{"logit_normal_time": false, "hidden_act": "gelu", "experts_per_token": 2, "lr_schedule": "cosine"}
Rows from block 5 of a small class-conditioned image flow-matching model, named by matrix and row number. Rows with one number within an expert belong to one neuron, the router's apart. Each number is 500 + 50 x the weight over its row's rms, rounded and kept within 0 to 999. All counts start at 0. Numbers have three digits each. After the name is the row's rms in percent of the matrix's.
Before each expert's rows are labels from the 100 images, of 14976 (inputs lightly noised), where the router gives the expert most weight on average: "responds to" is what is common among them. Only what is clearly more common there than usual is listed. The data: pictures of board games with random positions, seen at a slant. In brackets: how many of the 100.
# router: router (model.blocks.5.mlp.router.weight, 8x192, trained with AdamW), inputs 0-47
# up: expert up (model.blocks.5.mlp.up, 8x192x192), inputs 0-47
# down: expert down (model.blocks.5.mlp.down, 8x192x192, transposed), outputs 0-47

# expert 0
responds to: discs in an upright rack (100); nearly full (65)
router.0 115:432564397523439500444471461544456406502585528482536458565492469514493386548528521500510544521521274589502491420434575410476503486499501508477505
up.0 097:441433576536534452600549575503494443468487531408505494483543511514470567414536390445492524452507543507467443499593407442554440513559548511522367
down.0 079:508426564521497486491442517449551484564506431585529537457392520476466449526586495428571531522534518419511558520459534538536484472555503475459451
up.1 134:577543529403487503487520443478512543492484465570457491503460512511448508409445504493451488456524518466481483551502448414560519502530513441456474
down.1 103:434501545422448524439486453493519538507476548387451485507541431488432482594467491419511536414536536593447438450487516581543445500501545552591453
up.2 072:483527471484479439510534425527407511550462507459509504532559507503467571467511446539429495481557457519548498629490443535424453484555470372437478
down.2 072:559496498487472493465536434415524447501452495506449438465558541514467466563498525501457455561490400458559476462490570526472532494469505534558442
up.3 111:425496530555429403468491474559426514594519546455442409535494528532528445547522422539504575586471445417484529487565503594429545482529469485476487
down.3 099:497483473491403405358554514398567537445515434512454473518555532492533392543511531611476493506442436576560542506577491389540447537504445532504422
up.4 105:403479573557495547428429519398470499535416502559448496600513492458483477458427423489502568579485493502480425466522523558427556487488470545515582
down.4 124:575493534584484571423500500521502409511524534397465445455506498551419551481466583492532522619471479489457483533501456500441445528490504474506621
up.5 141:412479417470530482494560492411546558504572597494440429478542514521532466484426448465431456517516492522512413472492400518479544492543507526484554
down.5 112:540539422532558513490503508571452563419378393450457532508433465508551541497433595474554510517549516493494490559478553457503487488492542413474539
up.6 136:394529441462553464586567560493441392420452464368412566387497551530490547540518486449500499553444456526513518498502383478567429531496576502471540
down.6 097:608478439449560469568458546535569433579482572596354529652542488529518430449493459522503472521466462500422480464442614509514529494461599603574546

# expert 3
responds to: draughts (100)
router.3 081:398347434436486487485577517479435515476396470476553544442482443571467440478436505506472491503525543431453393489439534486421516474488474458466426
up.0 055:514458495483518483527509484463458458447428519518432478467514516363557523451509514401465547416512516507425548448415514480538442488438479512492471
down.0 073:494504567546492481549585459494533551461458416499494521543470533498516555469492505530497521527544512474564538522522490484527475523551560470407535
up.1 074:515463569574578564502432493457530518357506519460489513559531555467521470481529545541427499501508515436469502472419546485540489496473570517471536
down.1 102:489518492509511480520346553423442511347573426462481643544535550494524476450525507567524506505518483450488517455556511482520468495560478477420506
up.2 103:460492595452430483491482487429557485511475486505500525383469447523584602540493421521425537449493468453477519475622525453466460488523558457551593
down.2 106:515519595486439496477475545545471484494534508467550396588509481425585403433491549384431572492457485522479510505609455539476506478536558519437594
up.3 123:414570598543475518543468472496521539486496451469456472529541497488560490579498566522491496558526450487527566528534455424454565465601595513466553
down.3 111:524469534587375490523447493492429527536567508488477468415396488510507435554525429570487538503416489529568577532500526529502473537504583468539526
up.4 078:531469441454455499478519533441364447537495448495462387486524519505510501523530495488510487471534546580427585527471469519433521443475503428549543
down.4 074:456539447489488541535567511518576470478538502479494593518445528460544495476549434461529554506573538422447568473468455421491483542530511540417526
up.5 101:567514544579519405422472497565598472469458440462416456531539473500541529506515465404521440565517479583503453510559468483504545498455426504552485
down.5 110:476480514563523437492491439480394484507466528503449568447458458484528444500514555573504473596568470378505439472514511466472419514408426510410500
up.6 108:540525559560615531532566462447576525516525470465476514486526520517536501506372552490440397425466521431547466478591325472489500470454472449528335
down.6 099:496458516603601552521530458509441540513551504509488490504466512448562517448376469492484434370540491522519489486576647468545454512478515523506350

# expert 5
responds to: stones on a line grid (92); nearly empty (69)
router.5 089:555455444506502521598521575506533485661497488522514494489527569509467599477503483454424522519505559459438558531557466528478465522479455414484511
up.0 058:505572547433548536445344534404378479598562395557527504511547540511527613524513495456484513474477547443399478528502571478525524473472365343494501
down.0 073:524443465589439489486462595418417523592376486570459512492531446496508583484503508488511470538479471540484484473582528494466540468522535454509497
up.1 083:486513497501513578552463592506519502419396513517400479522508521547498486538471458420410499466498520458523558534562498508585502478543438550497518
down.1 085:488564545490476479549496521460540544406430502493492525515483471468521546500495557545416523485544546501467556484609508504513494535533517550469509
up.2 060:519485536436592505520420545406556493540501447565518425441501511387510494537433509448383489432452529457360556512503500539473446572473477490503486
down.2 066:488374478497465488419549509522539482509525523484446409488515428493435526532506513597548445493505491579509494474592481558497491543451518448588508
up.3 152:485403499409524526509446521490537412521510499434536558505548515531405573541576458465540473503422465485570520564542533426419511477465493500432528
down.3 107:520622467412490527477479399544506405516439533536495470497442485467386420506558537480518492480495485516547508434535465585456447543423476617582527
up.4 095:470520477468528537554657476479509559666606530514409470500494527433500465506538488456414520506527504458460488560470553524530431470557439534489579
down.4 123:465502507510492490546666444501493532653549440464547559498483617489491495402516542489349495548481499525531540534405534480499552515440527508430462
up.5 134:487377524506538526537520552377413501394494521523544486464571529562519438534543520526526613457487519560432518502470602548564511515543467457621581
down.5 134:462583530548556542555442605567522505681450511469520534469440517497520558478528477524520644424473510440374515478527432481574543477575451525431568
up.6 158:576428443481509434412520536522482514483469470508491522446407533450396452481489465480493372404462456499427593368493509565603525521466404481482528
down.6 116:446558469467494448405559550494505511463490522502499515560579545543388535534510514524527348417490471476448579639470515441542480505457429532525534

# expert 4
responds to: discs in an upright rack (100)
router.4 107:463552428559464490468424523535458386517585495485546458559503475558488404536548518446485543483488295578493523404461575412458507491494514500480520
up.0 092:554510430389372572546456476408589404488577525493476493530478512555498454404541572484543523530557517561529514511478518578488581611459439468505588
down.0 113:439541428411441528591521464551416375496455495536469482506494535434514581566556521527502601422515548464518518488484435503505460433485419521468599
up.1 093:561525486519505532576516548491462534504530484476541543483489499508460407506529526475463574527496430438531549463523501466517372540476476466386505
down.1 097:419501439567465520552445538554534514458516537524554446511562475460450553534500482505466600525485410556509493501492487489510621457473453573653518
up.2 089:494463561494546602530489567539550560497476603555493480555471484516556430506498484545459442476529614452579402435496534526452461492401536595500524
down.2 094:498555489510470554522520544457465484546447490462502488504549469497555492495483497484528438441519560550511452562492431468451516551421477453517518
up.3 100:539514500455532482504473445506623606562529508502571464468553459542478459475505427500487499510486489435577470494539421459491529556459517519464525
down.3 106:492467475497469485489550469450402585518436433520509544566453389495499528495500619476512511497453484541621482537520541551490442497498493466552527
up.4 071:519562475478522555520548495501518544355483450456504496464492476486497502395442615544621505520477531504478388518500480539528530539520422419430516
down.4 067:472533485521537525523372590492495503485537560466436513520495499561453497510502487548507561470486489516525537526494464468508536492438471533501546
up.5 090:464452523507520554611626528551506490565496557450566495455526537553627519554575476521484521524547557476455440508550503535590490485478587514441522
down.5 101:546497408551526478436466507488516461463505500550534511510491505565601581483486398517539526518525522476484438536533487460490528513490528454643522
up.6 072:502463524520591523571520489561453516501437583541548429494452491480471464475532480592451516419474464481579459393516506507545520536414536511492565
down.6 071:587473489527468479441552460439524457486426501484492564534443526512485527461501514439589525480460503490525473619513525516514506514534517489501521

# expert 7
responds to: digit grid (100)
router.7 107:617478469463614543546459538551597457522462548464517474468539577532465629571501443455488486555512616396522624498549375464398453571497521479509479
up.0 162:481422530535549605529527518426457533451475546492464506555549530568544352587577556458521628448536558507465522528464537514589514467558445450557579
down.0 092:508596546551564600546477528559513529596441482493467469440442530426546606437586446579490620423511551484442531480490469476588529505575438517437582
up.1 096:481476587489561509499506466530539522445525442477578462507576482452581488523454505534513463491407395535422506579547517492541451536427471498486480
down.1 099:513539602470476483502504424464464535452484525492582466526442474637592467542453535508560480514443373443392552381575504506546523530496573507508496
up.2 078:458464608437467493486533436446433546432456501481559512465559486556573497504575480432524539489468414495523481496489565543449548494506537476549532
down.2 094:526551554428471504515393522543530507573465494499521515578469468467537524531550542525550587525484424479465481497487455441461496494559544499434579
up.3 113:416483446469461529497529597515515484506512484362521409602502536462543596473460485468439473551481558461515480569588511538462455467535506428514429
down.3 124:551501448493483534520454650509470509481516531579510492407492521651541443523481526545491505505477562540497498416601470490484515556528496522476447
up.4 094:530500485475441440522507484422458448505468450468466509413492481547503524416565455545485456555488480480474483458542497498501557473476427523496556
down.4 113:476528502532510434508487491550586439503485537482475470544517540429458485572585561367529448547470515511474466464528477521577448517473363468514530
up.5 066:531584454508502483520536485521469616510467449405386513562529485519508438583532512414557526485523573437385491498474455520519554476538463484462496
down.5 089:437443467493483466520588493482529568593400543529391457487499405486497535414490485585542539504541584556381473481488468486472422546584509524496507
up.6 074:550530479509538483510421435480514507440518485571502441463500462543495626455486506516513412531521466466513423468497554588419514483446450527457505
down.6 086:442435483560549481531456474465482527596481577460518459542506488521490374516473525492530367545483482512513460524529486457426537521499432443534449

# expert 1
responds to: discs on a green board (100)
router.1 105:416375553393477437509550507422457585520467529524507571466474408487518545428473478491470485504585586454449447491471439547544538494488485489473477
up.0 098:488493485497517462479418478448558503329531507525468485464504582450524475538544607590467459507458476484518497539473506525481471485458492409431509
down.0 150:434439490540500539558384551522553516371448537478506569552520560525476511493424510424508521473539569547484574532581522485450496522535441505484494
up.1 095:560550574560553510533419514482585620393495449469456510570564535466514577454492499641501399436493470518511536469554511492460465514463520428459525
down.1 153:454410541567531476520546511491395594557462549544466512398461494498481419532454559506520373453551496410472499530604533513418441514446536574541528
up.2 123:591499494529524464579506592568579471549527583535480517555512472511485524497638438585554582467410439524519527532617565412552499551573549584611563
down.2 128:379514500502532445516515599473448452413485515469438509437515452422469503443635547443552554491418461469507505512547474574540461471580519532429533
up.3 071:467491521537410505503455565482446476526541482547506497520558533482497497503466445540552536499429480493491523485488489567445584477484530537514593
down.3 060:437421527510481502545501521457520466615572541499513531563570587558530589477439528478597545488481443483439505524500487516461581486490589527524543
up.4 072:491523464444452471482595355525449502614452543526446466492500525442546458529521511389417500498488482520459488497461598511441544526541479509538449
down.4 108:444465517549548541523555434532517522595491560493434552544449519484502496499533446551480470511546523446434591505519475488512476504493492526441533
up.5 124:463479480506540464479456463432601652522566437426516490466470495508359415524590513503523484525408505398531571572559501570368549513493467522527585
down.5 127:525491480553491475490495428554390638503483535490504526563517466509388576484582486529449512482419512555579526454520486466373459527492496477509557
up.6 118:517428426496485425515474489597543534387508552554469471512463505524543494585515505552465501531476473388510491526526526560570496548494445515558447
down.6 133:479503421497449450514575501460511488594498461475462562523560460485523503453512447558495551511499467531495537458475479431558497512478456519442454

# expert 6
responds to: draughts (70); nearly full (68)
router.6 091:506405568510572543452569515549537512543435553462572519491520581544493549506457481509527529540550542502586518557503544507638563513520481479484459
up.0 118:620537636507534528574531580463464567556451411568484499414492548490456567478564540379514462525511513515458574530586594530504506540473501497564509
down.0 134:428538503623468561460449542491464524452626535478533487540454535465540543494474452325559522516552483519520549578467444498513553490482551479463540
up.1 094:537549506532486594534397520432558460529557484518430502502416512488497574488501521486514442530556506469438527354559542574499443479447485516458482
down.1 087:513496484555476543552554492453386517536577522496455461478546495505555423522510460501458477521578522518531543519566491472569512518437500577507500
up.2 106:470460555425546474471479536496590538578534537503484592576442476521553544508524557418539469491432499518544525526448480516443517522507512598506495
down.2 114:507574586524539522485461608467478549563560458518479476458483484503521518528548500457555498504426504528611472484486487487527548466485506360533529
up.3 087:530584516538535540468406539560560503500477621509438487531519549464539454515516468471542524494545526482550459464583555548549508575526500552484546
down.3 067:518436580446524525484528576478483515532368475501469425482539489498580480535505455458437463486514538435605501519438503489529449505521534438524535
up.4 070:481415536478541508503553559477476512557464456521503380457522532479451462561482470484569386483484530500508421511576457511456537460467500462468466
down.4 105:503535441457515456487506458537508496575444536542460665473503496466460478511480537534467431491511484501467518488599561492452485504548456619442464
up.5 099:618495564441534491535583516557545531475460558543550566506514418635513609510518538448547492495524574613531564536498458488482552496552521609551522
down.5 059:528584465454458474491538482468469489429545496564479408526533395495469505537451523492617487472462445473532455519483519526540475513457486462521445
up.6 101:517554577474501574483482436532563493490470595468504509529427500592547524542471538462512498531481437460542544474572636486592487525483574479482467
down.6 104:525616492505518506503568519514463488507521366525507486501489498472474509515489566558529506417404492520577518527492543584498468480441490430539452